config = dict(
    train_examples=45211,
    hidden_act='reglu',
    dropout=0.1,
    widths=[64, 128, 256],
    init='kaiming_normal',
    optimizer='soap',
    precondition_frequency=32,
    one_sided=True,
    max_steps=7700,
    decay_fraction=0.2,
    weight_decay=0.1,
)
Rows from block 4, named by matrix and row number. Rows with one number belong to one neuron. Each number is 128 + 32 x the weight over its row's rms, rounded and kept within 0 to 255. All counts start at 0. Numbers have three digits each. After the name is the row's rms in percent of the matrix's.
# gate: MLP gate (model.blocks.4.mlp.gate.weight, 256x128), inputs 0-63
# fc1: MLP up (model.blocks.4.mlp.fc1.weight, 256x128), inputs 0-63
# fc2: MLP down (model.blocks.4.mlp.fc2.weight, 128x256, transposed), outputs 0-63
gate.143 099:081138107100155082206078115119160151130020141170054162102128097091145124182135160085129142139170166162140133199169110087085078133086094102102123165113123109158154096091117128108143138191112080
fc1.143 104:118133103117153144119079153129100105097093107140109146111154105098126087138115123090199112165125102127150156096100169173062077114090029147136104166160160151132133083182129131084151137138129142
fc2.143 092:137134178149080085109118147124156117107128136129087066131091137110041108123149172115113171149146142126106079196158109156109194112075104184110133075167154145085075177174131066155137151089133169
gate.144 112:114173121131155170136146101083155130075095089065101105134172146050085143127140066145095155127166118125158142111155161158198122123098118145097150143084157164087162103087142149174165098148140118
fc1.144 105:184061093156101144097113135114109160100133148145118133128147110156166119125085151065183137144099191240133138152129108067105090146118183139136117114149092133183164145171125183084095132139146173
fc2.144 088:116128081164191123129169106112119078129152102154120107175076107113071118142133135103096183137089119070106154093190111164153114138083141135110154104103138160128137097080161145145124149123145114
gate.145 102:083121138135116117163168058201162151147104101153120135127064148132088077119113085147138083119146095149087128071183144146148152110097182145117073156131108152110091092092123055101138125117083127
fc1.145 094:128131136100162110105101083136187178072140097130102074104148119115164147029126096085124090167101148124077145156118132192092101190073133182147110091147133096113155125076173124181137133129157150
fc2.145 105:064132128164141131149102123109044099084155109164150131046129152143084103221086152181123173102136131141133119139163132089165174076082096113085156126090136178132120151187078148097182138159103094
gate.146 097:128108157132158125088120121127123158123115107160067057167114136087171127099101169122183110205117125152155132141099168103078138059081129204126091093171074156090129121112147093163156107131166169
fc1.146 104:157103073065091109118106090127102117146177129141161190117146126083139119124181103169114119129111129170143114117110155128075127123107106158142109097118164155126186067084126123110132112132129143
fc2.146 091:122145115153101078102164146158133175114046145130092092127138131124127102162087176103146145078143149167114172158114140128128168109131115074171165134133076144142091179135072154178172096104127080
gate.147 106:207099145108073135131111087126183142145087138160108139123139119128098161153127096136126133066205151130165196137162137084143096080144163100107124155156074124111120093096147124134101117072165121
fc1.147 110:082165040149215123159092061065157150135180118204132088149122129137085156079112172123097108193152153178159094135110114137133116115156108165174155104161101110097142157167155133137183157158136131
fc2.147 096:167139112121107167143093125168119090178056163090135129125120144142111115111079146097122111139118124133112154087136162109105179150087174107124130156110124146135136118095106117158196147144195132
gate.148 096:158104124114097096109132195148114155149183126099152094156106136100125138111157114137101090157140145202081116113124037132119082194083079123142169178126134126158110137125105153151174197093129105
fc1.148 095:113120098099160078133116158147145091113114135078137157156207150119163205142099128103184143131112143064124151137088115140098144108147133119121148115134112140165142191126134071126100128150155119
fc2.148 094:187143125130127137119155202145121134134113158170084095145112114139071109109160147160130145118080177150077094126156122125070082128120132132173172147108123119068120054097132192122087132133114082
gate.149 090:084150141156136155159076125085134113133065165109091169185156154167125135158187142086168100111087156153108153182138189109087141100144155131135099123150128130116106104092166126061155146173192166
fc1.149 085:140128112161148118140160150132159126170114117097134111100135128120191139063182126163080132050204133105105101126139117118137115132075167094096157105094188089138109105203177131162124099075125125
fc2.149 101:084144114110121142110108166115089164143122152183136090134107090094058180141096162101169145155078122209149136087114162152191196160144115113178127132116063169095153151066143117107112172158134111
gate.150 098:136087117128082204110131165153171097101118115141092103138108135148101027167083118070142062163124156143167109137101164094197131130135104133105082114121147097085125160164116151147081123079124147
fc1.150 111:091152099139078112150090143189143108149135141068136133080122072135138089152145131153164167111134138184118182109147148131111138120057160126159148169153161125183156120179145141122066135138142079
fc2.150 101:096100152124146167146121148129105141116151159143119171162178112129138064122155160152095108073151127070143110144067105093101119158128130208094103112095114164142128101163211146144133136124122105
gate.151 101:113106163114111136142122143068146155109152112153114106127118077142104184162102077120100110090105172102119102137207122158144115141198163158110145043140135116148127125150107105098141139099094082
fc1.151 096:176101083140204099081096197098135180099091123082134147106117163108133076135084150125134108184105104139136138173129115128124180130036110120155130111111158125134039123081121137154127141099118178
fc2.151 097:126142144124080148181155062095166094119144139188127126113157111101162155092171113127100101116108178150163137145163134130121123099121068186146087164162097097118152119199058092079096191160181132
gate.152 102:152174123157236102103114113148111104139159138136106174103151084118089122160120112097134134165160135167122119124060130194144122059131090106111124123114128176128178062136176106100109120125155119
fc1.152 097:101099167123102193142172103091152123138096163105156133134158097169093119095150105067193107120105170121185118124129148153132146187100162076104115093127174166083162151147098157106185096129105091
fc2.152 101:167148073106160081093081072101114140097112105072072128144118123145092119105047136156061112129130161195090156095153100135119149099162087151161145092138145068087141166108175102112140169155138166
gate.153 113:123144095115113111103122170153146067157166085104076099155110143117117091119127103157161081101068135138022136172104172135117136166134102082136122107139190116075099134087160111159122125159137122
fc1.153 112:146085119101121092095169040076143235119148138127163140099148089095130173149131130128076126113163106149135139144143112104114121075100164173112107152170149129119151127099114179108077177098137096
fc2.153 109:116131096177117116179098173157134102140139205115125083112148107169171144145138154170149145163119134101128095185127142111111176154143069110144195149036089140147128154117077144182180058120108121
gate.154 095:128146072157149166164096123085118163102099142103138124160117156165119156108112121146212112139108187096165167133119194163155164101147099107157126142083086167165158114119131134187176112171196117
fc1.154 103:142126138114147125147145090164103133132075117150142095072101149156112130135080130156083084196091091136078134075155118116159172098101142107093120170189091128141125210105186187216141131140123081
fc2.154 098:089146143112146104151116132132170119078116188103115095146114135113122146095175197098101151113128146078173112111079080056109152138166083119179158095103180110172105122123104121071150111158168150
gate.155 103:121155117127063148097099142187213105160159068104120087129161068170094117080145134137112121109181131186135163145110113150104127196135091116130137127109126146128109146116103081098169173108138097
fc1.155 100:123171157140094106138135074118102133164115093122157165097146133099137166152091138173172110104157138162105124130153129110135077110112122125155101184171098108135133111117141188061102113138111148
fc2.155 100:135100094137164108133149152143122093128179156138143083147134134180143057072165113171129129174158114102185128113114167140128115127114141165150153128144144078138070140134183125129132141148137161
gate.156 109:123133085105152104152205103139158119115139133148171098080108130131147098116124140093140163126188189111094174141178115086148147183126212079165130130111216158128120125114114106051174136174052080
fc1.156 109:151127112111071104140116182150152118100148097060157119135159171156095081104150108094215115175135149120142134134161069057119154132095151156162105160194155112150150123067115108139125088141090107
fc2.156 100:144167133115141109103102129119103127109195147103152147130113148134153144076125136146168194189096180161168095099119097183073069170102078097115116125124128150122133182163141115114127105103163127
gate.157 095:094086189167108093179108162116103096152095135110154098145086155103140088157146108091167077211118108126152105155098077142147153107159081094166114151103093088149139162122062203085116158142113154
fc1.157 097:124187143080113122116153139136135123102113058154158134127117116139162086140149130122120094148184115118173133099171072127125116126058080143093098112119104104145133080172107135101144101116183192
fc2.157 112:125092100116178152089136113172101153123099098132126154129152125151114150116090090107154067125111098153113113154065194111169185104143212069129110125131198082166108074067178153130108133125121141
gate.158 090:091142131130103164135195122156132143110103117164162107086084134115076105116121092106083132122137149125142165130156058107138152152123145135108165150131057169162194171158162077133151189148143175
fc1.158 092:086144097089138141151075114186152124094143103174103137101114124117116065213040154128154082170206094147110132104198167105128182159111129127133118121128130142102140146172092133147136074143127132
fc2.158 100:188140147127136141097135129136130129099141109043143137163105119143190155053161092127103107150127117165121118177091137162140127107134080092142163155169130127141146150119135100125142129096121093
gate.159 094:105102136154111167146094176204113152166106141173125111074208140172144068106150125111118112104117203141153168162118168123079096147131086174133137153122040091144106109102097117090117138154108111
fc1.159 105:149113178169084046141165149059122124107120151138131150126143170110133188156134063183175129176112041132136128162092142141113123137106114071087148157146114147116113137127147124156158113116153154
fc2.159 098:102115084121169198125145145180136152192127119164128147140082105142171067152115152103085147094134157129132133093168104103103090142140171159122116123113057146102143099129081181129069100128103146
gate.160 102:165148101139120087099106052085072178122175139124123058177116102141107086173124106115156081119159137129152160143102070178159068124184047182139116165139125162116113144105111159129150127140127132
fc1.160 097:115126139166200133186123159143209141106135129164109117074134142112130186125124117143115134136105114124118149182135178155129156106078205087093159105140078144145092068148151151122142133171121143
fc2.160 093:158172114141110094087119170115116103107100143107099095151108104185098139118107120112198126157153141101109104144107142194069126116117123071121136110119119155141101159150099135069130080145125129
gate.161 091:131093134137161186151083104108167152147156102161090099196128127177121120163184095121135103162160139105142139171145181181101142078095088112119166094172073170062136193123105099111063098154113171
fc1.161 086:154165141169132115163151172099092112093123122173124116113199195105163111154120148097129119085148117139128141163122172124127101111063109119101196139121130075136121110084117154141143125113174093
fc2.161 091:144142140123199101163131096132163096125137102174174108138092118062134147096094158130175125121135101145125176144100105156081108064102140089123078126145158147195126077104162138121101129130102152
gate.162 104:153082117152155104120134130145213145152162096113100130087132049084175147197152078145129096094122085116126108126154117154141113181113140142147108132116179129067096135132140117203141097160167136
fc1.162 107:114073161079177175147149125101127107166115144148110061080095116124118187143144102118124201149097178165088052125123162122167143098102099135078133128139097124111129157229116135118137123126170125
fc2.162 116:158162137092167184135107109101134173116141162142169202204162212170139121128105103156126121167117104075110113117102116112108125139109156087121120137090124065206109120138141110087096114104113117
gate.163 096:137088130066097160107098139146131071163154082093135074143155053123142181116170185135144179095170150170136130122150153155129161120133140103148090156135105172180107164118140150076166103171122080
fc1.163 101:096085133070125126179114093151127188105133127143175123063144071179146145151139208186177115092179154099086083124161179160084144175140141157135196144140168115125127128135131138150129107185159121
fc2.163 106:156153115144223154083141172157132090130158198184094089187121122119142122126088154132133150152103130125048109178139089115170133090107130136124068171132122174123157197124167074129097128118122063
gate.164 100:122070125145145157156149117093100130141157127156173133144083131175111122106055137090136127093120197126103116153068122076141116171150096095141089120190102167075131097138137101167134075091118129
fc1.164 107:157114102146120125132118103139052135151086150182133219144133163151148118085083181133067126130137150135081117156114182079114119124152134105121131142091138163089120145082105123159140105101110105
fc2.164 092:173134086138144068105131147108126044087157089091130074136147138105093106128144106147137151171104110158147070127210162144100165093110141125105131141164116113151141107072093139133105120137163133
gate.165 090:120061169178053093091140154161111084098136158122104195147161154120134108159158141150158167096123126154133053156124142104157206070113140115138176073169130154102163168150120177112126132134158116
fc1.165 091:106182147179159127081113140093131140175163118171076167145109131114139110185077116112118186172159165115156132174129105174154122106093147092156095145224151123106112156074136105113146112163139077
fc2.165 097:117107103160134117167115132165128139079171042102150094079096122115117171117140110154092149161095127151113099132171172091135087126130124159083160125166185160138158125138109118138101122114130140
gate.166 090:071139129105116141148159090132099154159142111159141070065154132099140152106128111133086103058183161152098134125166132090130188138115154153127124167105194129082133086126145104128100135141126116
fc1.166 108:149127139099163129192095137141093118153114129154136134151045167112127105098105141142165083098126122084128077175116117179163144081173119146070090077048142105121135169147113183086076120116089125
fc2.166 095:091119116115140120095098109125083097116147116149116123183179145131081130158118159119128139118128145189106141144047188103147128148111130130117077134066125161135117176085198121191166110130085139
gate.167 099:159120087160087063156133152124159117155135160155131127099114154113114178069085147101095100134139183149115113102112093094148163116179104099128096192143054095129075085109064106067198149172158074
fc1.167 100:161125209165230066090158120129090173143158158113073170078147161137118127088187110164133138101109166119161101106130090167114075129168137143075176161081121105084107116101199105136130128090116145
fc2.167 096:143121133127082143148127098119074097123117115158173086079168089123077123158144176119088118091113081102092099174130176151084151131085185159181109087176142173170107132154155107130094136167134156
gate.168 099:074133091145189149170151084121166144189154176136122086201111129076123176094133127215076147049094132097168100119127131166147182149145123125133144110058124090095125151127130126095075183149153108
fc1.168 089:151153121139089148157104136136052148118107116125155127182148088202124122180175147110142117180083083160158058090078140161175169073131067141184124158160146113130117051119121135092075086084117156
fc2.168 093:116168108146151137098134180139162100169134103177119094085153127070154140073108158163131122102142141085131078203164131145070055180100171143116098098119112136131186142231132128107117132129127123
gate.169 118:172180113143143127145138136085147091121131143165139115155113159163173175120135145098108193142122123108130099144082114166126111160217124110117080153106100075129126117122050125124171085134088101
fc1.169 115:142134119123098155099180101123183119127079134118106099199182129142194106143128158117072087102100132105133174126086145163143174140096128121133087123171133073149121075123178151153094115141056113
fc2.169 120:072145150145111123141131180145136146097105152145117115083136164071154154121131143123184184188160172151146170129161080088151144127174150056124150094122118161082153182080079130103150139086145081
gate.170 099:117111053158090117175140108119069127177150162106074083155130042178106185149098095149138116080154097123140125109162137112156044127181047107170133141188126149117101100120106162133166124141134094
fc1.170 106:135180107144147125160126149082106124100095118140131149084138205098096153179129113143106152155069095129206142116107189091095146068097168122118123130123119143133099144142148089128144097118147110
fc2.170 101:159132131066063125087160053177191079146107130138132120188150092091140168164121134153150125126163184098130080110180119166142141103119159206143133162153073102126141149113130153151183110128140072
gate.171 088:118125124151035126149123143126086070142145125142134118142125146121132084133084124176147098181127121180141119139137251141205059106120130161124147143090122064145114107172067147078070074103068132
fc1.171 092:121126083178128150181163132107128135186112165090186171098176170112101115158105141079080163096108138143085133142157107078140187133123172100138105194148113129127062134141138134118107112151083129
fc2.171 091:169163194090147100129070114087135088123143138112072160127088128093143122107168094108118119119140105064127057144092141137043158119122105091108127106073108125183197112097202101074090207114144127
gate.172 100:095183149121117148157093087151123068080133068133120136149171200129092048175100127148123101129156110133131092128134131077123149095120182180126166176110142134115142177139119172197183091136179122
fc1.172 086:142153107165100114128061116146111102095158133068092147146153140170144171058120154175151119100125111166098165119124109085154133141075203151143119156170143112112129106134117134145136150120145159
fc2.172 089:134106190170140130143117106140099119101138084143132117186170122103147134189128085115123145116132153127179083160112130087162184109182118196127153152090137090098105184140134159080143149127164083
gate.173 096:124184115161055105121123089149136056180131131143133130128114087120106158174089106159136101143114139154105109067130157172128130109121142101170136179067128146190099161176121144106127146142165180
fc1.173 095:088119135086084086155132110095083158099136112141135091064152138129187114129163108103112082119086114166096127170110154125119133176139121149115147092081207129130142160091097144092106144174137142
fc2.173 099:110108189105144112149117169179115154133096103091147173148191126116098063108115099161123119175154101098182130137117152193135064113117108123141133123117101143123153103134178051160156142122090144
gate.174 093:170135141091110144117124104130079152120128103148138068117131059147109115061102106172130106154096105147137092129176220162154076125099167140166152147155159152133116169140113137154182171155133083
fc1.174 102:148185136101117143146107127173112121081121087161137107153203118123103145099140192160115071136161111132098116154198140136104142086117136114136140077116154137117170070115158121084112136138134123
fc2.174 094:127040157143124116110132150103148089135145124154095094106044113118127115134091107128178162125107122103102102062118139165085138139162157137129106146127115100117199119096082148163045047106163149
gate.175 107:077118167188146138109171116148136168108141071163147118099188100130086147144108085181188166072150177137122107093158089125145153187119182107111131130114110151128156151135137099070211135129150119
fc1.175 113:110146104121165104161143141133117138167158079147124121142066124088155137133111110133123133132133102101091128127156141171103149106133115147131070084121077206141154073087101119151107142104101110
fc2.175 116:194085138106063117118096061103087087065131131126154162139125108144063072171156132118116092127092101093068111121069125116118042109160134130135145159114156108152081078131164100148117129126133220
gate.176 100:140124103099148170145141077140098220162099121110183144150152163100104157157099151108099181118166120088194079139104147130151174063096178197115104133146063197114092170142099193110105163082107124
fc1.176 099:095121132053136074123122094074120189099116113157219176074186118110109182130158136150165091110145147096147133121137122144093150108121195161158137100125133179139185139061083105137082167163096119
fc2.176 100:094136124197118119101118120179127119145120119088120143141132129153106104168120091128091161083134131172111221093138095139118117149139089073116089133160170092140055091162183063128131120126115149
gate.177 114:073140138181091157165167107080115156130131151137107118082065157150110121127113093138095121091147098156163079130126125126156135107069173095138106144079132160062093134133151121157136163083057084
fc1.177 108:166080175046130150103085113204103150125130157108133158100101127106167095081110134107130154073120161117124170112094147121104172137160107167143132131144101074084162095101131145142140118179170126
fc2.177 108:096149107102157135116177107088125143158110163060196108056093133159058162143097142085101148091101155075110082121130152144101160191088124101167144142088085139083157125131124122127184127151100152
gate.178 099:104143124168160113168128202112048130162133167132124150104149105116130114104140142088138121138209118066120131123122141114199126092076105147183121117151185091144082119114078136081080149069130156
fc1.178 095:107187156106188079136184154156109158091130112099133126104147141098128209129155114174129138106188160078116152173118067105101089151115182155148125143153099116105152096130072123144115202099139121
fc2.178 089:102157129127109202106095158084135118126118145181168089118127136085122102157140115130140077130109084082175176164123135133127184136061049119148112102177125116140144125116103065106129113139182105
gate.179 118:167117124172127155120135159110130086110100117145167086105150144103199108153149178152127167128131145141080201067071121118203138129109127069126170143124146104157147141069104052136126141150072062
fc1.179 112:184151141094146121126132091076132129128078086112150077114112133132163142113140178135117170120164146120044197124095118120134163140171155105102149092112125104171118053161127083112158077156056098
fc2.179 108:102138139132142090099113136167172115110170175078074114143142158120141109077138123072131157100109147183220078131153072124140127118164116054118126162108113155103136192078115151037157140112140111
gate.180 098:126134156156138098079136130128208135110084097091110125151136117130137127087132099138118169118096083116128176119137141130149091103125114132095138184137113109162109155101147111108125127127148145
fc1.180 097:153069113034160115167165140142146147127120180076102136123116157076086130165142108141131107066153086125097149142164147164154160065185136083132097123090156129129074134098189134143161075111117092
fc2.180 110:111116140236041139134127129064077101100139108119106082074127150171144165118137150139123180141123123146150103116162118146066170184078125170068162165172119178165166148201058176135123133161123134
gate.181 095:027156202153088169109191115133147060122146136084099171140159134127120127138134102080119192107142098110128178117191157172184112086177174122086140138118075129185117117100109105091130130124161102
fc1.181 106:105119144063162118100117153156225064088104110116121085117170130107144181120108140155081103155161168170105100129129156133138156111119098126115132132175097110114125161159131145137114102097159126
fc2.181 097:100116107188096076148073098145096148097116125123150106083137116135138101077115068158122108154116146148166109176119080132066069153084142116055137096077116130113111127144135051102110158140131086
gate.182 090:183105119050141136135132126094083084198129166144140128119100172089059125115077159124170151097139098130139145109082141109217198094147115124103096109138118142201087108131124128096138112156135142
fc1.182 094:151133063113145101127123107122183157042138075097149166117146107155156118106138171106103128149078142117128180126137097158091079187118121103155146166139161114140158147085123108128108154160150122
fc2.182 104:129114114109137116178140096113076114168171087130170131098117128099126067155134095186105122108147082054143158142143079042150190092168111129099149098134136129148101113174071152120137133136116126
gate.183 095:158094126135086120125159160046112143161190132084126160160102140097110127119167143145084185191125171109149128127205161173147057100127112081138109153139090152100168173147160118161125074117118140
fc1.183 091:127157159131056080118174092128125114115130137124129164132124141175092131086119128159153103088201079178085098099091147107158110094097115112097152078110114130120113108160131131129152142107101104
fc2.183 092:067121126180130099110099147076133131119100112135114106101226129138099155224107055107109076086137122156177112185147160153110145129118126132129103104188157113111154092123112121088137157149080137
gate.184 091:097116108140110060099154090085176196085115070122189147078140168189145146107105175110132117132126162123143190131176140136094141155111156147130110083145132118113129168059102100116157124110145117
fc1.184 093:147096151151124059161112133103157113145135091152099118104195187094226114124148084103148110153116164162097121157176193139156095170075120088094132129104084135140165102164084134142113122146195159
fc2.184 102:136128111130137126051171155178131173123110155059147120171170076175078147157126171132065137139106125113168120168125140160142156110165139199132158133107186144119116075101221122097172095113092095
gate.185 093:183115085125134145112128157140149128111119072079146168158146122115172125150122126100119122132132133123149119106095145186123159148174143177079150135176135114167137173131107196139180121114120173
fc1.185 091:126126077165119147140146122111142145127087173092094098092125104112165218175140140094141138078133154116105158129146118102110160173155119132132101126177081127181141194133149104092103139153066120
fc2.185 103:111053113123121087134093142141140073150192134094109164141104131170063127093109153172082118162129167107114107080101144167138130055096124086095144094127126194114101068157116115197146117102150127
gate.186 105:088193142131110147164061134157193160112134123149121096207167187207126082161048156125078138157125130129193110104160154115132126099162173113150089113111101095118127067110134125095091133145181133
fc1.186 109:119094071122144126080087115132152100121152107103123130088153128129098131153171105102145105110133157176100201174107145113104180106115102096109076208094133163139155124160195120110126068128117130
fc2.186 101:126164143183099119163152102109164129122137152141157161173145137108166140129156156170108092097087165116175071150072111110123134125137141138083155118128129094206118117131107136103099124070150166
gate.187 116:134122130097120069176078083120150124152113065096129133135130151124154122086171064077130140128109142145168111150187126185114142127115123099122114104074126146125171129156185131121070125114206153
fc1.187 107:138112160124119147107174164146130132046164124146191166128165154169099151074119161170084142198126153133106106086063145132131102167147153182151105114110134124089158083118121099162171142091119146
fc2.187 109:138145150105115098090078135104170117150126163127117145144074095115091087099101105117098118099104143099108198108155098096157065123149109152126118131180115160090134083138157197109094145158111164
gate.188 109:104171110114145135135155098112124094094157164125159186113111174183116163110079122145189121162076119092167127123057081115106083105134127078124080117103141140078145135112100106139080107085116118
fc1.188 116:117174081140135142118121161104075119153135122147146060200138151156109157131106112118102139133155136085153119087112070135129174141069124127170162176185158133113125125106112101124193128178169149
fc2.188 108:142073163120135098139144083161137135090120089157064158143122152108165116125137054114134127096126161126097150195134210155140120106109156115131120060083072101177130091124148169096127154145053106
gate.189 090:127153148088109084085107112120155118112135141103104114045172144128107142111153117142131110199116123092128135093164095141131104176135114042143124133103133173116160193110099092177133147116160141
fc1.189 086:140187109163127152089129128150133116099099161148168115122092180188160161127155124079161130138128147050136128133115113081153130146110108177120065155167083175165163188155095108144135147130129146
fc2.189 098:169146106075148104120138114146131176149155124042090136197184097120122101199117108198093104119126073175117111123102162136194115089177119085098110084103146093154158070044157127118145106159127147
gate.190 095:135115101156155128125111119146107135112105123163111161100118110184143123069153128140094045183104112110150106103101147180176118113120134068162171172132091171116128123136140133116157157104100204
fc1.190 097:113072108112200105126133101169146129144100112123128117091121131074126135057144153146094122110111092178084195130068179223110175159137102104110116137139115169105133096115161156111149155136131173
fc2.190 094:144153154134078148147109145067083114191146101185128135154062113174100095128094155087112116139187135142135131126153054100176168132148107145104150193115118116087167137159099167140101096127185121
gate.191 102:119146105171095110140152124041138150112131141111097102131134183124134151121165076173092137114108137142109135159124134100121115165043138097158136149106147132069132118152163168121136221195137119
fc1.191 086:116117098117140142120140148137109140123131087115087117079127098140184075135092143089143130130126121182110182118104114144102144234025111141139118135110121179063145100119168132098152105133156169
fc2.191 098:126114170129181099131143103142128097191142129110169092090079116171148154101170134148137154133178156167082113101143033129154099067115138095127091118106149159139102116123127142198087160115130134
gate.192 111:128116134155096113162119095133190138113094111142188126084122126114124108150114124069110132120149081157208079134127123126147073084124154108110080087151096098121128146168130123108102157136059136
fc1.192 101:148161098121168109156104133159144169116130120119170120085172150156144117093184154117060152148153104144080122135101134111110059132175101156081102180098151127193154078160109172144146111117173134
fc2.192 095:103135168159118110099184160112136126097101133152168094097119025105133127140115123116180171113123190123109089157115201133129169192149099055204128109160114110103167140116094090110147171120108097
gate.193 098:099099117139152128099137089181138106147121120110137162076092142086118162102130099188098061121112135070170120084098079042099114164156110114130104138130163117202153117134163122081144074135167128
fc1.193 101:179045091104175141158117079103139142175107137167178134207109176154111154150113121147156097095129104144136142149127155087156169118072115109122160115096141151045115123125106168209112114118180140
fc2.193 098:045131147160086127125153156095107103138194096142108149041122131151166046080143098108146084151166155135174135173129112121162147149135099134129127114116112173083145120136166127081134112119145143
gate.194 100:098115181120165142214115181176136091168126096149096171101087122102144160105121111129131095133086158137144126147143101176153187156153201142119151131087120104149156095178139132172137116094119142
fc1.194 096:097134077183196098095120075124080111093063095136157135143133095173133084134153077054146145116165125158133112105146125147131120123148159127150136091108120143108139143122082115088128115121166101
fc2.194 092:050112114058121189171155173126138112088161164172082147136147136097150121139131133177140133107122146066125117161113172126133094119119097135138129136137114109179121134123158183166130095121134117
gate.195 103:119129133145103105184114162077087164140159083114068107129145135098111116100119109138141113118075094066111190229154144154108148102107172123199110093182112124113072115119128135147160179074081092
fc1.195 096:101096146117173106081139060102156149095157139137081146148151057199106068143089145141159085171182176163148171164137123158147141130114111170148167163156142134151130119129123138108177065119175092
fc2.195 098:186153134114139142189118111122186148157136091158139082171052144113158156089144094143134114076142172161115153114131136108170164097129110128084119087173154078128116135130097122152110226172114159
gate.196 116:115151140065128143126109191144198087160145096103107116134076118162122128147129092074123184112100085126174137125121101091079094137091163091121061126109180125115167151117105127118126156137117112
fc1.196 121:116131148071120113172121173093139145137100179097097158140125085119149098116101111076154181125159135069140162149127105133067132146120175111164088138148188121121130159144054192157143120183111120
fc2.196 102:137182146145192109110116106154141074104171129124087129111129130096076119143143130133104151170111128176175102084139065158102116109153075138101147126166144180107137146131164150137148140077110108
gate.197 099:166112084088156143175090137136100089132095119122100133082172090092106110145094136089136140137108185160104112125074147113102094133083112076091107164175176197105145137118122134181112086166161094
fc1.197 082:130119113148146142104085128114185159143134111084155122100162126066100112118127081147153155096165132118130170140149107113123103131128160187104119097132071071160121105114128164151178112136099137
fc2.197 100:088176137148096168156160134104155142127135107210157123097103116107191131112151078125169170091094130142155110150183161210149145065108138090096144142130142090150141104119111157103147125129137094
gate.198 094:140117075119098114088116057110139160131170119147153120102098170135103109122130175145075142090174138143107098147156173133119128174123162130184137137137129179148129128135119126158207144122125159
fc1.198 104:087148102147120176121206126092115132150137139138151116115132146152128180105099146114120090177110147163158129125154138129146113154149153071164126213130181048115112114131152103170126092109117139
fc2.198 108:116120163172156098148071113150177115135135087109122153110137117129174069080190153134144140106154105154130119121131146159117113070147128092139092081131100214167147171089102119115175174157133106
gate.199 102:130162132129107121116122081090142150131116148163153086102115167110218152108167166136095148105120111086093097161054175109104135095189150120089186133122149071116111118076121114125107153139071119
fc1.199 103:085133070163116117134055146095134136081112148145099229097111151153054159151153124089114111101156131098140088129086135078098160119147164141113156170135098137134150160146191126121149119129188147
fc2.199 100:185135138110100107134138155167116161159149092089142089190147101122123123171104116135140127147115088113116162081137170133147095125112125154108142112108153134136122093158129139179176099085107151
gate.200 102:113142125133189118145131137232125096138113183103112117138112103170151113146121124127104083163080083171132129112105069127085106115154065175111124163101188167096148163117108159189086134071124145
fc1.200 092:113104137144107090127127131042055129158124158081118108128148133158092047181144129081114052094102154190101144113124124126169104155139124148105127097130170114087073132152105098167143112163213171
fc2.200 100:165098164126194119113171126211150178136143099155100115153082174086152131102104074189119164140174115076114131151136122115137128104114140090153112149112089175173185189100116187128111160116107123
gate.201 106:103112146115094117086045184132103113136039099146094109112125117116130120181106067118128172089094105122147175155125106116066147097086133100129146173153126144132125140113150115083143133140083148
fc1.201 106:148153113149128139153174124087087089141175122165173116167112166114120190105160123127130110132113073131162063138160097169129143174074163142128157114162091169103155169117141119155171141139094172
fc2.201 102:102078113103117147100129142140140143198070108170165188111129082156194084160096168129185094108120096126114247150137122083188158109074098080119134144108165075159110124167096145119150108128170132
gate.202 094:133096179140161064089146143121139120146195142134104155119150101099156168063160187140194137082141085083081129176196128119125161106160122113144125100075097101196114128153112171123103177096126072
fc1.202 095:099095108104115117133129106161139162112118151144115169074157111104138176098102084131153167152158128212140114102159113148122126144153162128103146143180132135140182120097095124154091153105146142
fc2.202 099:166117172181132131116110113133169092135179163164165104089132161133134084115157117111147096149157096053148127181105035109115120142070085105125131113122071159129135093185118136119094100112127118
gate.203 086:087155113119076139173064171152133147168144130135088145103143125144190101147125101079150148110155133123195136159119105128076157099106075150106121061136079171130133122178099067154132114127068131
fc1.203 094:143149127120146126068165159123140097066141070129122073099107173124154124119163136097157152216107107122157155150139093149137111125076118097169062137160145108117131165082110148041166116147133126
fc2.203 089:151143126099096143100140124097127172105087102088136194150144089091151157104116147153146110065143174220115072155117154101120135132119157112100127161159131117123121118110107054194125076124137180
gate.204 106:094102106098108132118082087064103099189128166117132160215077129114180138142119106143145174173084172115149079149133128089170123131145123138088099200104099154137182210072111149140170121116141179
fc1.204 102:132101117114162096141159109104112109086144104165140164136108129132059128169186180152167085171169174129115124162130160147107119079088118166124098124145160091147109144169144092119152127152160088
fc2.204 092:104167135125088162151072166158103103097165115118139132115152161169209053098139134148198116155116089140123190125120112161123131178172131098150145137145114135149166136019069160107104094134133130
gate.205 089:134102141175055136173148126117125131154156123099130086112097113127091108115157134163166120174146059151088120097108094138162092131116126135150091184116124096177120083113109134136114163150100131
fc1.205 098:152136063120175120121083106108171149107170190121166123176145115082107121065073116182147081106141155105101155121131175133115126137087132189104119096145139170140125077147181109167120129069098169
fc2.205 095:140135159121135103142123134122151164118077115127120139055124119112083190167138095125136169085132167206202168120140138148118143104105133155149186129108137081153124181115087139087112119124148095
gate.206 098:120128115082147091123090062103135137149104125199157116030133191124103141097133147114034109107125187089117081109129165138131119137142113127131111156117140135064150187140108127174157142106096122
fc1.206 089:115148159105120113155125117113153073117150126177084116138091118122105151064160129145125157194112104167142102131164141108131095139078165084139118150111124167097123114166092172089142184180059111
fc2.206 093:100166106121133147085092136158177104137093189103105166144122184143146120162095146128109083175103156121095110107110150082209082072138138098119095106131131136134115164056076082135056151033129132
gate.207 105:120208143113177131154119173157127108113130132180115143189110160119138112170069137078138140167152103159166137161118147102074097153114144112115072111122051100120112120124087127090095160117131125
fc1.207 114:156094161131082068138126149110122190134110061113096163103183171123094138135181149141124088099112165115128136164193139162196169120107083134152189162182124151125092119131114108102149134192167134
fc2.207 115:180087140147129126121157114110164133100132109144107141222158145168164112099108092182079105093182119099202102161114164108092085128047140147085084163105078113099161118136154156131110118161066140